config.yaml
encoder_arch: "transformer"
model: "contrastive audio-text model"
dataset: "simulated sounds of rotating machines with and without faults"
train_examples: 39062
gain_aug_db: 6
time_shift_ms: 50
n_mels: 80
hop_length: 160
input: "mfcc"
spec_augment: false
win_length: 400
tokenizer: "word"
vocab_size: 51
loss: "softmax"
embed_dim: 128
encoder_norm: "layernorm"
encoder_norm_position: "pre"
encoder_activation: "gelu"
encoder_mlp_ratio: 2
encoder_head_dim: 64
encoder_fused_qkv: false
encoder_bias: "none"
encoder_qk_norm: false
encoder_parallel_block: false
encoder_inner_norm: false
encoder_moe: "top_k"
encoder_num_experts: 8
encoder_moe_every: 2
encoder_expert_mlp_ratio: 2
encoder_experts_per_token: 1
encoder_shared_expert: false
encoder_subsampling: 2
encoder_layers: 8
encoder_width: 128
encoder_positions: "learned"
encoder_pooling: "class_token"
text_encoder_causal: false
text_encoder_width: 192
text_encoder_layers: 6
text_encoder_norm: "layernorm"
text_encoder_norm_position: "pre"
text_encoder_activation: "gelu"
text_encoder_head_dim: 16
text_encoder_fused_qkv: true
text_encoder_bias: "all"
text_encoder_qk_norm: false
text_encoder_parallel_block: false
text_encoder_inner_norm: false
text_encoder_moe: "top_k"
text_encoder_num_experts: 8
text_encoder_moe_every: 1
text_encoder_expert_mlp_ratio: 0.5
text_encoder_experts_per_token: 2
text_encoder_shared_expert: true
text_encoder_positions: "learned"
residual_init: "none"
optimizer: "soap"
beta2: 0.99
lr: 0.003
beta1: 0.95
shampoo_beta: 0.99
eps: 1e-08
precondition_frequency: 16
max_precond_dim: 1024
one_sided: true
adamw_lr_other_params: 0.00081
grad_clip: 0.5
steps: 8100
batch_size: 256
epochs: 53.1
lr_schedule: "cosine"
final_lr_fraction: 0
warmup_steps: 810
weight_decay: 0.4
adamw_weight_decay_other_params: 0.01
Rows from block 3 of the audio encoder of a small contrastive audio-text model, named by matrix and row number. Rows with one number within an expert belong to one neuron, the router's apart. Each number is 200 + 40 x the weight over its row's rms, rounded and kept within 0 to 999. All counts start at 0.
Before each expert's rows are labels from the 100 clips, of 14848, where the router gives the expert most weight on average: "top examples" is what is common among them. Only what is clearly more common there than usual is listed. The data: simulated sounds of rotating machines with and without faults.
# router: router (encoder.blocks.3.mlp.router.weight, 8x128, trained with AdamW), inputs 0-127
# up: expert up (encoder.blocks.3.mlp.up, 8x256x128), inputs 0-127
# down: expert down (encoder.blocks.3.mlp.down, 8x128x256, transposed), outputs 0-127

# expert 6
top examples: state: faulty; rattle; turbine; thin (high-pass)
router.6,173,175,208,193,177,267,209,183,119,202,147,136,203,249,139,237,256,187,245,178,229,271,154,193,207,223,199,200,164,263,242,212,165,142,149,184,203,205,170,166,220,165,255,161,187,231,198,213,187,213,128,152,205,160,197,148,175,183,262,249,183,154,134,153,201,164,206,187,186,243,263,285,282,211,172,149,159,250,248,221,114,147,246,187,239,133,195,186,151,226,188,192,266,199,222,198,149,193,144,228,236,227,179,228,241,99,243,233,198,168,222,242,283,235,244,249,139,207,221,188,178,230,244,234,207,225,165,196
up.10,247,270,200,183,282,198,203,202,238,216,228,216,164,155,221,168,177,195,215,207,226,199,195,186,118,300,199,167,202,122,194,160,128,105,272,217,201,185,272,220,275,232,204,159,202,150,158,266,193,167,257,204,193,203,219,214,179,204,233,269,241,236,235,226,210,168,176,190,231,239,184,130,166,204,261,195,202,147,221,216,187,183,110,195,143,214,201,198,286,227,223,246,208,182,198,223,211,216,255,166,159,258,270,131,149,208,137,189,201,159,200,179,242,199,183,180,198,229,204,127,189,145,210,192,296,192,147,141
down.10,181,163,259,259,219,236,206,241,193,202,158,178,165,220,171,210,169,151,166,246,199,238,184,199,225,206,209,277,233,257,196,192,203,137,176,144,231,225,176,196,191,195,179,155,223,134,205,133,192,220,170,220,219,188,232,164,194,115,258,254,240,183,231,234,190,221,193,267,155,263,121,238,194,224,279,246,180,205,211,223,118,221,252,211,174,156,208,222,207,210,213,161,213,227,265,213,163,244,169,221,165,222,300,289,206,108,183,321,171,94,194,243,257,180,200,207,228,157,240,226,186,200,199,232,163,179,163,171
up.11,218,98,220,203,282,169,146,250,216,244,232,193,171,237,161,190,136,218,182,180,194,216,211,200,106,171,149,235,225,158,183,210,232,193,283,137,226,241,151,202,196,175,199,70,160,200,141,152,160,183,207,239,174,209,203,203,215,135,187,213,115,228,210,118,143,149,167,177,231,193,212,216,163,211,226,185,158,226,197,149,215,199,169,140,191,132,106,209,213,233,218,168,221,198,217,189,200,155,187,174,201,162,265,230,240,160,174,229,173,195,217,268,236,166,256,155,163,156,133,167,248,191,130,207,224,191,230,254
down.11,144,231,216,151,171,169,276,152,236,155,248,254,247,147,236,192,251,191,252,212,114,198,176,240,219,210,192,182,169,226,204,184,177,180,195,176,173,200,252,183,223,144,248,206,177,204,203,231,227,149,223,60,94,223,202,208,215,192,206,201,240,216,148,202,220,196,183,198,138,240,163,193,222,226,208,163,156,172,81,222,218,180,150,250,158,230,201,280,204,181,258,231,279,175,176,211,206,150,173,201,181,189,245,160,202,296,265,227,258,250,147,131,230,196,164,228,252,229,203,232,204,192,230,198,139,197,195,227
up.12,212,174,223,99,203,143,237,148,177,199,189,230,136,233,153,260,213,228,127,199,191,189,200,232,206,149,159,123,199,303,189,132,199,165,174,177,136,122,203,234,186,218,161,194,216,242,206,220,108,230,210,239,205,169,182,208,196,185,229,142,175,214,183,190,208,176,213,241,169,212,236,156,189,206,261,188,206,153,207,141,183,168,106,166,128,132,257,269,197,168,144,183,191,208,227,154,193,164,113,187,214,200,223,200,154,143,91,283,188,173,234,260,193,222,214,264,214,216,218,224,218,211,178,213,257,191,188,214
down.12,207,224,233,165,207,188,195,150,204,206,183,163,211,205,205,179,173,161,180,232,221,195,187,217,285,190,228,172,182,161,182,179,239,255,188,173,211,190,210,237,285,259,190,160,205,159,184,177,220,146,166,202,161,186,269,241,183,205,147,192,252,238,185,177,288,280,223,189,178,177,310,132,232,98,179,175,175,212,217,187,235,194,176,183,196,224,227,189,241,274,199,259,157,174,144,197,229,214,195,198,182,161,151,203,224,223,294,167,257,211,240,124,222,162,146,158,283,336,247,195,264,212,248,227,154,200,187,229
up.13,137,176,237,129,208,200,228,205,181,241,171,217,277,222,230,180,255,235,237,247,288,211,141,142,184,195,208,222,209,235,216,183,217,199,158,249,213,228,135,215,258,198,174,252,220,142,99,253,269,204,210,206,172,196,237,245,142,163,177,158,200,183,118,197,204,158,252,153,160,184,181,199,208,205,201,132,206,163,267,283,267,192,216,219,224,137,220,274,166,171,178,186,177,254,169,174,147,201,203,192,229,185,164,236,264,121,222,119,252,216,139,232,213,149,204,208,216,147,278,203,188,156,214,143,199,170,217,176
down.13,175,162,225,213,194,202,214,182,217,217,112,116,143,163,175,245,181,244,198,228,150,210,104,206,228,243,166,214,134,273,232,163,172,182,228,213,155,182,180,232,244,182,189,179,211,158,218,180,169,225,283,233,153,156,261,217,216,243,273,242,217,220,201,165,214,138,176,221,301,219,214,157,175,253,219,213,194,280,181,182,188,191,183,225,226,214,186,181,213,126,211,218,205,135,128,205,260,161,222,277,192,124,264,220,208,294,196,148,171,174,239,167,164,183,141,167,212,102,211,212,195,200,207,218,215,235,127,182
up.14,164,242,123,230,182,266,167,171,215,182,167,125,213,191,237,166,275,201,175,240,201,181,138,217,158,163,196,246,128,153,166,184,197,193,166,258,179,271,192,235,210,162,298,207,251,157,177,277,171,190,172,209,174,184,199,231,90,173,144,176,237,162,208,143,154,141,248,221,230,242,246,208,213,223,181,174,252,186,162,222,170,167,232,272,246,166,227,205,229,214,157,168,202,233,154,229,246,188,196,296,186,221,167,182,290,138,176,176,216,229,185,204,213,205,241,256,169,238,289,210,180,181,171,141,154,206,220,233
down.14,200,160,196,224,159,187,230,209,175,211,182,242,231,167,256,182,183,290,264,221,199,247,224,187,187,231,242,195,161,138,209,207,281,270,195,189,258,229,218,238,235,267,154,269,246,164,217,189,236,256,180,211,265,198,168,193,222,154,286,261,169,190,174,193,258,195,222,267,213,142,207,205,180,182,198,233,295,193,188,201,181,217,182,208,153,202,161,167,174,121,231,255,105,204,146,203,174,237,142,135,206,166,212,254,124,288,145,195,195,173,214,214,134,165,198,169,180,229,246,126,205,189,245,181,259,225,190,153

# expert 4
top examples: speed change: steady; turbine
router.4,173,216,178,236,142,109,125,240,225,180,221,238,239,183,242,216,189,272,143,214,139,134,230,248,207,229,268,163,252,170,168,193,172,196,219,135,180,210,186,180,178,217,217,208,241,174,216,203,182,220,326,217,165,223,176,184,194,243,154,203,196,248,276,219,298,250,128,209,287,143,163,196,166,204,231,270,172,207,228,139,247,278,199,203,192,235,160,172,155,197,189,166,234,241,196,148,214,262,284,206,156,222,212,178,164,250,223,200,210,200,217,184,161,213,159,199,206,153,106,147,205,209,169,183,168,188,197,237
up.10,219,183,181,143,229,230,195,197,170,221,224,190,172,192,207,121,218,265,239,175,234,211,285,168,194,189,229,184,150,222,207,132,294,252,182,273,179,140,217,215,324,199,219,120,278,176,104,216,180,228,149,210,220,181,206,179,215,248,221,154,178,195,240,226,258,276,156,169,186,187,189,197,231,247,208,178,258,200,198,198,184,241,180,205,165,214,212,226,210,234,277,139,228,156,222,103,131,199,135,214,206,282,182,243,177,236,213,255,195,237,183,248,206,223,186,271,217,207,175,214,187,242,146,216,203,147,162,180
down.10,139,205,196,211,178,202,219,184,215,189,175,159,225,208,219,203,152,214,226,194,241,233,190,182,190,178,181,177,206,172,179,281,232,159,239,133,173,152,204,185,101,276,217,208,106,249,174,172,181,207,244,249,190,157,198,135,231,273,169,171,246,259,269,249,87,186,189,313,179,172,229,181,178,154,146,189,198,218,201,209,242,163,200,187,169,204,95,261,190,192,189,273,168,248,188,178,223,173,264,176,181,218,215,228,197,141,170,195,201,215,304,199,245,180,218,217,187,232,233,183,176,270,189,145,212,263,139,202
up.11,196,282,206,170,195,224,191,134,189,99,178,202,170,221,155,185,183,168,191,221,227,184,166,227,167,139,162,161,207,182,159,83,233,170,157,192,226,219,210,171,137,172,209,225,206,266,214,179,119,154,274,203,161,266,266,154,227,199,232,238,156,218,206,168,219,218,256,194,172,224,194,186,181,160,219,205,224,195,144,188,200,158,255,248,218,155,185,267,234,223,91,187,237,155,228,191,213,173,165,228,240,198,225,172,157,263,147,165,173,245,137,178,286,165,230,153,205,183,226,227,243,263,231,273,147,205,259,241
down.11,178,156,89,211,241,251,215,212,136,280,197,280,208,234,144,179,303,167,170,150,297,177,239,124,170,253,202,190,229,194,210,207,198,228,165,172,173,222,260,216,197,264,192,186,253,208,189,178,242,251,186,193,166,223,250,169,199,198,276,178,134,174,196,252,169,206,212,151,204,230,144,275,232,215,202,151,169,203,123,178,177,190,234,248,167,191,277,213,170,242,217,182,116,261,171,166,205,171,190,200,203,218,231,178,246,223,206,191,263,221,231,167,171,236,118,219,206,195,215,168,211,186,119,215,248,241,196,154
up.12,217,169,173,144,151,149,182,234,269,195,272,203,188,165,212,147,224,166,244,219,175,192,139,216,255,193,182,211,139,281,181,172,201,185,185,110,152,224,159,191,140,183,206,209,172,110,178,148,237,250,151,197,199,226,223,187,179,216,187,229,192,198,131,183,77,180,148,231,237,210,209,180,203,142,206,223,218,241,241,196,243,224,227,233,203,146,208,170,218,203,202,224,171,180,205,267,175,160,203,180,228,226,170,253,276,72,141,146,212,184,241,159,222,226,225,148,171,187,207,210,207,162,181,168,208,164,178,67
down.12,122,151,194,167,218,239,242,242,175,213,205,187,210,241,248,230,155,294,235,215,161,154,205,238,161,201,212,190,243,198,174,204,155,252,212,169,220,176,154,212,265,153,190,240,222,204,228,226,152,202,196,137,170,243,272,168,209,205,95,278,181,173,204,269,214,239,198,249,147,197,170,141,194,217,148,178,166,184,226,143,195,211,134,140,199,281,138,173,278,202,274,157,174,174,235,174,202,166,107,201,188,218,218,174,189,239,235,225,239,130,205,160,141,244,170,175,117,175,181,174,179,210,191,231,190,200,285,233
up.13,179,213,156,207,179,341,235,154,192,220,249,237,198,189,131,196,186,197,257,245,187,154,124,204,222,240,184,253,168,179,178,184,150,255,147,198,164,145,232,214,195,190,227,140,154,269,151,187,228,255,155,213,204,266,176,218,161,223,195,181,253,247,179,208,150,170,181,226,178,121,188,166,191,184,240,230,186,213,192,166,278,117,252,221,197,246,177,235,283,204,140,159,212,175,165,192,218,215,228,243,229,184,235,132,231,139,188,202,99,211,203,211,248,174,184,149,200,213,245,246,158,206,138,217,239,240,184,129
down.13,198,169,197,186,242,238,212,179,240,148,187,244,195,166,147,203,238,278,224,164,191,145,264,225,170,227,187,239,237,181,181,229,146,205,272,219,190,234,184,174,257,245,199,266,208,211,205,207,188,213,205,126,195,272,251,215,198,196,207,228,205,186,235,202,216,225,293,175,236,201,249,165,153,93,183,201,149,261,202,222,256,201,144,130,250,225,126,126,235,197,241,150,132,158,198,248,206,237,120,203,186,191,186,213,189,181,274,193,244,184,195,186,171,140,227,243,269,118,170,100,140,188,172,257,202,210,199,214
up.14,185,182,247,166,211,205,238,184,260,194,167,214,169,154,223,172,205,145,229,263,179,98,176,216,239,138,249,268,145,187,229,143,198,219,154,183,164,148,214,189,148,232,184,196,203,169,214,183,253,241,93,287,146,221,170,207,173,197,237,188,208,181,182,228,172,209,233,306,214,166,158,161,197,190,191,212,200,229,262,193,210,222,217,180,178,246,205,203,189,156,219,197,161,207,254,257,247,148,208,227,226,207,145,272,239,93,178,215,209,235,255,193,161,185,141,184,183,228,202,276,271,170,229,112,178,158,153,128
down.14,152,191,151,194,228,256,186,192,181,205,218,245,157,264,250,211,175,271,207,191,179,237,190,166,157,216,206,193,239,216,189,258,126,261,258,200,240,206,231,216,275,218,269,257,178,234,237,194,159,227,229,103,285,223,207,210,182,195,136,284,186,195,196,233,125,221,194,192,179,193,207,169,230,218,170,170,192,174,247,166,177,275,163,118,255,243,174,164,261,205,151,183,187,152,249,210,172,163,104,186,174,292,210,156,165,234,198,233,149,212,283,136,236,159,225,184,214,207,232,140,190,194,235,264,198,233,213,210

# expert 0
top examples: muffled (low-pass); state: normal; text has "fault"; machine: fan
router.0,222,245,205,181,215,173,179,240,200,198,278,232,191,201,256,185,152,208,157,231,221,143,160,172,224,237,175,245,218,218,191,205,146,272,193,236,132,244,168,175,201,191,255,254,114,278,227,220,211,176,162,202,180,254,198,213,199,147,158,249,132,167,191,211,214,296,198,147,182,185,126,172,189,189,165,220,278,145,213,179,241,118,237,175,173,167,201,207,210,189,182,170,168,241,165,217,129,295,237,173,240,208,273,159,193,197,127,228,237,242,250,178,121,142,148,127,214,226,189,237,172,122,169,229,197,213,215,196
up.5,91,194,186,157,270,160,233,120,217,200,184,116,192,194,207,238,209,246,172,224,245,171,158,215,220,177,179,278,234,205,160,155,191,217,187,161,156,170,201,216,150,257,192,188,280,193,220,166,177,220,199,202,262,214,221,276,162,217,196,263,185,184,185,200,198,173,165,165,235,133,155,179,143,262,195,199,160,190,173,173,241,236,221,280,219,168,136,267,178,183,220,193,109,195,169,259,211,173,209,201,194,179,229,248,290,270,194,172,195,199,228,180,174,190,215,241,183,226,154,193,190,251,292,196,183,107,130,133
down.5,200,121,224,203,181,255,200,137,189,150,197,212,197,226,163,202,184,246,207,204,185,207,154,182,197,150,132,234,259,272,186,171,208,214,132,195,196,222,116,168,164,159,223,251,182,278,247,202,201,245,148,184,131,209,168,230,202,154,158,231,181,229,175,224,176,225,145,165,223,237,279,168,168,214,116,290,201,155,250,189,205,113,255,182,223,220,239,85,220,175,190,194,208,159,249,172,227,168,137,235,245,191,188,223,230,222,200,120,213,216,204,211,254,281,197,250,195,126,187,229,168,151,194,147,221,222,186,144
up.6,186,138,199,205,132,259,241,180,176,258,246,204,212,172,241,228,216,171,266,221,198,225,173,158,202,198,228,160,220,184,150,211,148,189,237,184,241,203,126,180,199,186,195,119,242,158,182,169,228,264,206,247,236,131,208,152,166,188,162,166,187,241,245,202,236,161,174,151,178,179,197,144,230,196,229,173,236,185,178,231,284,266,129,164,117,235,241,291,220,260,221,287,171,222,127,217,135,254,265,241,231,152,143,235,233,203,215,236,162,196,197,254,257,218,119,214,244,173,220,189,184,187,266,218,188,195,158,166
down.6,212,243,219,145,242,201,184,263,218,253,238,236,161,170,219,220,236,160,98,182,196,189,184,253,226,189,142,250,205,220,221,175,140,222,161,179,187,247,196,207,173,206,216,204,198,270,272,182,149,252,150,180,123,204,185,245,223,136,250,151,144,162,239,228,178,204,184,177,149,200,187,184,233,180,213,203,240,120,188,132,190,131,260,262,197,119,262,200,170,172,192,92,193,210,236,199,223,258,143,219,221,169,210,212,169,258,137,234,241,224,241,151,157,216,221,129,232,186,223,214,290,176,227,259,244,186,179,174
up.7,237,149,134,194,212,284,272,168,222,142,215,237,239,169,254,188,225,195,173,164,213,229,236,223,209,204,216,186,272,200,229,196,243,209,186,174,228,182,220,160,177,280,210,293,217,194,207,205,305,164,237,273,160,211,186,226,109,266,194,182,101,249,166,211,154,171,232,212,199,186,142,178,184,215,257,254,259,247,189,257,193,277,146,269,131,196,142,241,185,215,220,197,136,198,195,222,147,199,231,189,184,221,142,196,238,236,211,169,205,172,160,251,193,104,270,171,207,190,217,185,225,160,233,211,180,168,201,206
down.7,204,187,176,212,269,234,218,244,238,249,242,177,194,187,157,259,172,237,182,206,162,112,150,187,241,162,211,231,242,207,205,210,188,174,266,244,191,222,229,183,189,129,177,216,241,225,169,222,224,267,191,199,165,209,231,226,219,154,205,323,206,223,161,225,193,248,205,225,250,208,244,168,254,151,83,152,225,170,227,165,135,188,192,197,200,226,255,147,222,189,241,275,175,165,254,145,253,179,166,180,207,240,170,120,239,218,160,194,218,185,211,194,186,267,167,246,117,276,261,228,231,181,181,214,302,173,200,219
up.8,221,244,203,194,221,190,191,203,177,193,127,205,205,130,226,190,203,207,160,209,161,211,225,218,85,170,128,137,173,180,245,185,171,292,229,179,185,129,225,157,229,197,241,225,300,177,194,194,191,165,204,172,232,171,146,166,184,175,152,250,138,176,171,165,238,185,167,196,122,256,244,293,190,201,228,211,201,261,243,226,173,171,268,144,166,223,178,222,254,202,153,214,210,161,206,169,200,225,179,155,215,155,180,202,174,151,181,151,172,148,217,324,176,161,233,255,109,203,156,220,234,183,125,194,231,225,229,193
down.8,139,197,165,194,207,259,212,150,189,154,270,192,224,167,210,161,174,117,263,138,136,236,190,166,182,203,182,208,182,273,234,182,222,274,245,213,198,237,186,217,212,208,175,156,154,208,159,184,121,174,192,136,191,158,255,213,172,141,177,173,265,245,185,165,209,276,317,190,237,233,206,212,182,190,170,247,250,216,158,166,241,249,166,200,258,244,191,164,164,182,295,219,165,240,180,222,284,136,201,194,173,239,200,213,233,203,228,139,285,169,193,136,202,168,240,176,226,204,205,227,180,255,187,240,171,231,269,219
up.9,120,211,240,134,204,202,241,142,136,244,155,124,185,204,242,187,100,244,101,176,144,229,174,181,227,201,152,228,216,223,141,184,229,209,204,213,149,151,238,186,112,245,216,218,242,178,230,211,175,176,165,101,241,227,172,207,213,209,246,235,231,222,173,224,142,145,196,161,187,165,201,235,103,221,209,280,254,186,137,162,228,193,177,195,188,171,222,257,162,137,245,169,215,212,168,234,263,245,220,212,150,180,228,242,180,285,208,171,164,214,211,172,194,194,176,159,171,128,186,131,235,237,202,227,223,195,199,199
down.9,157,227,111,217,141,209,178,247,149,207,205,234,198,225,231,143,253,166,207,232,203,186,204,253,257,204,183,237,190,252,165,185,205,241,179,219,177,214,172,205,235,137,170,294,223,151,237,203,222,205,179,167,115,128,204,172,162,178,123,217,268,107,177,236,232,223,204,219,193,222,224,277,221,271,226,208,218,213,172,145,262,165,189,215,155,193,144,68,224,222,138,286,149,160,207,167,152,207,223,209,267,205,208,171,191,186,270,173,257,197,170,202,245,221,221,273,213,208,149,231,189,216,220,197,169,224,216,242

# expert 7
top examples: speed change: steady; turbine; thin (high-pass)
router.7,187,206,145,249,124,104,187,250,198,187,234,258,260,167,236,188,203,225,176,223,152,164,275,208,175,260,267,155,259,192,166,188,187,229,217,177,163,221,158,197,186,197,194,187,182,232,231,195,200,185,353,225,192,277,161,207,184,242,185,197,182,243,297,230,303,248,134,210,260,132,220,179,140,181,213,258,193,193,240,204,220,257,174,217,177,222,177,224,175,179,180,181,229,231,175,172,212,258,249,178,195,194,173,175,193,260,208,182,202,208,219,105,143,193,183,172,230,130,135,196,159,221,178,162,186,210,232,230
up.5,190,266,200,262,165,256,226,206,226,283,171,228,179,236,210,151,260,110,254,233,175,242,247,149,169,224,199,185,203,242,180,126,220,194,201,195,169,134,186,241,182,242,243,215,265,302,178,213,178,157,174,171,214,227,127,289,158,201,174,181,182,211,174,147,177,232,178,139,249,150,175,223,216,215,248,165,171,145,150,239,109,139,165,252,235,254,171,204,198,157,155,202,206,147,178,211,200,180,109,230,228,191,228,213,193,157,182,197,138,129,210,167,148,218,187,181,230,126,202,213,186,244,258,197,216,159,202,223
down.5,219,154,198,181,217,207,200,222,211,207,209,180,156,238,163,199,153,219,224,188,201,164,158,253,205,226,165,171,171,150,207,244,176,194,192,149,188,262,181,172,265,145,274,150,149,132,188,218,256,208,161,203,229,185,182,127,206,135,243,151,218,160,246,279,223,195,216,245,131,242,174,219,146,246,133,174,200,162,227,234,246,157,206,105,197,238,234,246,213,216,231,205,190,254,266,249,197,194,231,167,172,297,172,258,185,282,186,236,301,190,202,205,227,186,190,143,147,125,136,183,165,171,272,228,158,243,210,202
up.6,168,149,145,221,211,185,123,216,199,213,117,147,209,220,258,166,203,190,246,173,204,245,212,239,195,203,205,204,243,266,178,242,121,170,210,250,200,186,188,233,152,171,175,225,178,296,211,201,181,138,158,159,201,226,162,198,199,140,213,200,115,139,270,190,153,119,230,160,161,172,208,157,174,218,148,145,187,183,219,272,247,229,260,205,164,203,241,260,264,226,223,165,200,244,196,189,183,213,231,129,106,172,182,243,177,168,186,131,205,274,180,188,284,249,218,192,208,187,203,191,247,162,179,283,220,183,178,255
down.6,166,226,243,190,212,232,225,214,240,204,222,211,147,187,199,223,245,217,181,237,203,212,203,61,218,193,179,253,120,241,210,170,223,236,230,189,136,196,188,178,274,180,189,229,208,200,171,182,159,284,187,198,245,187,284,255,178,260,211,231,221,109,186,247,143,180,201,231,195,190,114,197,148,241,325,200,219,186,247,171,216,112,208,219,185,178,211,150,196,218,207,185,209,244,210,194,220,205,155,240,224,309,251,200,163,208,184,190,237,148,191,155,124,176,179,194,172,183,197,228,254,157,192,140,131,231,220,141
up.7,212,164,165,223,288,148,311,171,187,148,182,178,240,124,166,211,180,154,246,160,199,220,192,219,192,201,126,174,152,240,222,149,146,204,250,190,240,230,159,224,274,203,210,198,274,182,242,229,275,230,228,222,205,147,187,124,198,171,250,231,156,192,178,261,232,174,234,161,118,181,187,193,171,164,200,192,213,184,244,211,129,225,130,268,177,175,154,239,231,233,196,195,183,192,159,154,130,209,249,212,248,109,150,187,235,217,144,200,227,173,146,109,235,208,209,206,227,165,192,219,155,193,178,248,163,235,210,154
down.7,162,280,283,214,161,223,233,256,267,233,188,184,167,195,205,125,201,259,230,230,147,244,170,116,230,85,151,210,166,121,229,170,137,147,189,155,180,210,221,238,267,221,151,144,209,222,249,210,117,177,234,118,186,182,165,136,224,196,209,242,214,208,156,155,193,215,165,228,281,177,186,171,254,173,222,214,203,206,170,207,202,202,249,169,248,207,208,155,203,207,205,208,167,186,198,210,203,223,148,200,186,139,203,210,186,247,228,114,236,209,167,179,209,211,168,217,142,241,156,175,232,270,279,249,164,257,213,186
up.8,168,211,216,203,212,215,167,219,203,239,127,256,155,185,137,164,228,118,226,207,155,248,202,213,236,251,225,188,283,186,152,197,170,213,279,240,244,200,152,218,139,164,209,210,149,295,201,239,201,212,159,141,245,236,194,211,122,201,224,180,127,205,204,182,172,210,168,113,198,250,243,225,221,196,223,174,213,180,170,210,148,129,155,254,207,231,178,250,224,184,181,195,195,233,253,329,264,170,170,199,220,250,241,194,228,168,200,237,177,183,173,212,224,207,233,166,237,76,199,188,229,198,263,246,255,174,214,245
down.8,261,217,148,201,280,222,211,182,248,285,261,182,262,224,225,219,219,278,172,189,176,184,185,206,180,157,143,194,187,167,254,223,155,207,141,202,144,183,222,129,234,176,241,194,211,180,171,202,159,188,165,247,226,163,231,222,145,167,238,148,229,138,212,165,185,249,215,221,151,153,171,214,224,281,242,172,188,141,184,230,272,136,242,176,162,201,293,139,257,212,218,138,215,195,157,242,228,245,180,191,155,244,160,236,182,189,150,202,285,161,252,176,205,214,218,144,162,157,209,265,258,183,200,218,104,196,205,179
up.9,175,215,194,257,223,173,171,171,137,187,150,161,202,230,163,186,241,240,205,171,304,205,201,235,140,211,196,195,235,170,155,275,190,182,172,159,213,219,183,223,269,239,141,222,192,202,119,237,215,231,190,196,268,169,139,207,187,204,201,230,155,176,223,220,168,176,129,216,173,239,238,227,251,213,161,151,133,221,167,272,125,132,165,99,221,196,158,256,231,240,258,222,163,229,123,234,273,173,214,223,208,203,115,209,211,156,201,218,213,184,165,139,174,205,233,210,266,242,126,182,174,245,142,219,265,189,187,171
down.9,201,226,191,222,178,223,169,193,264,228,228,188,209,186,133,143,184,66,145,222,169,176,141,139,172,218,280,188,175,268,218,137,216,216,197,240,211,132,229,200,234,183,196,189,188,205,169,221,261,233,241,261,198,209,124,171,204,242,270,200,188,258,167,182,176,174,178,218,258,109,189,124,148,215,202,184,210,216,230,126,289,132,179,261,190,210,274,191,216,208,122,211,200,224,167,199,215,171,197,196,198,184,189,193,191,310,217,175,152,207,255,198,220,206,197,205,196,155,300,227,194,206,193,231,169,183,225,134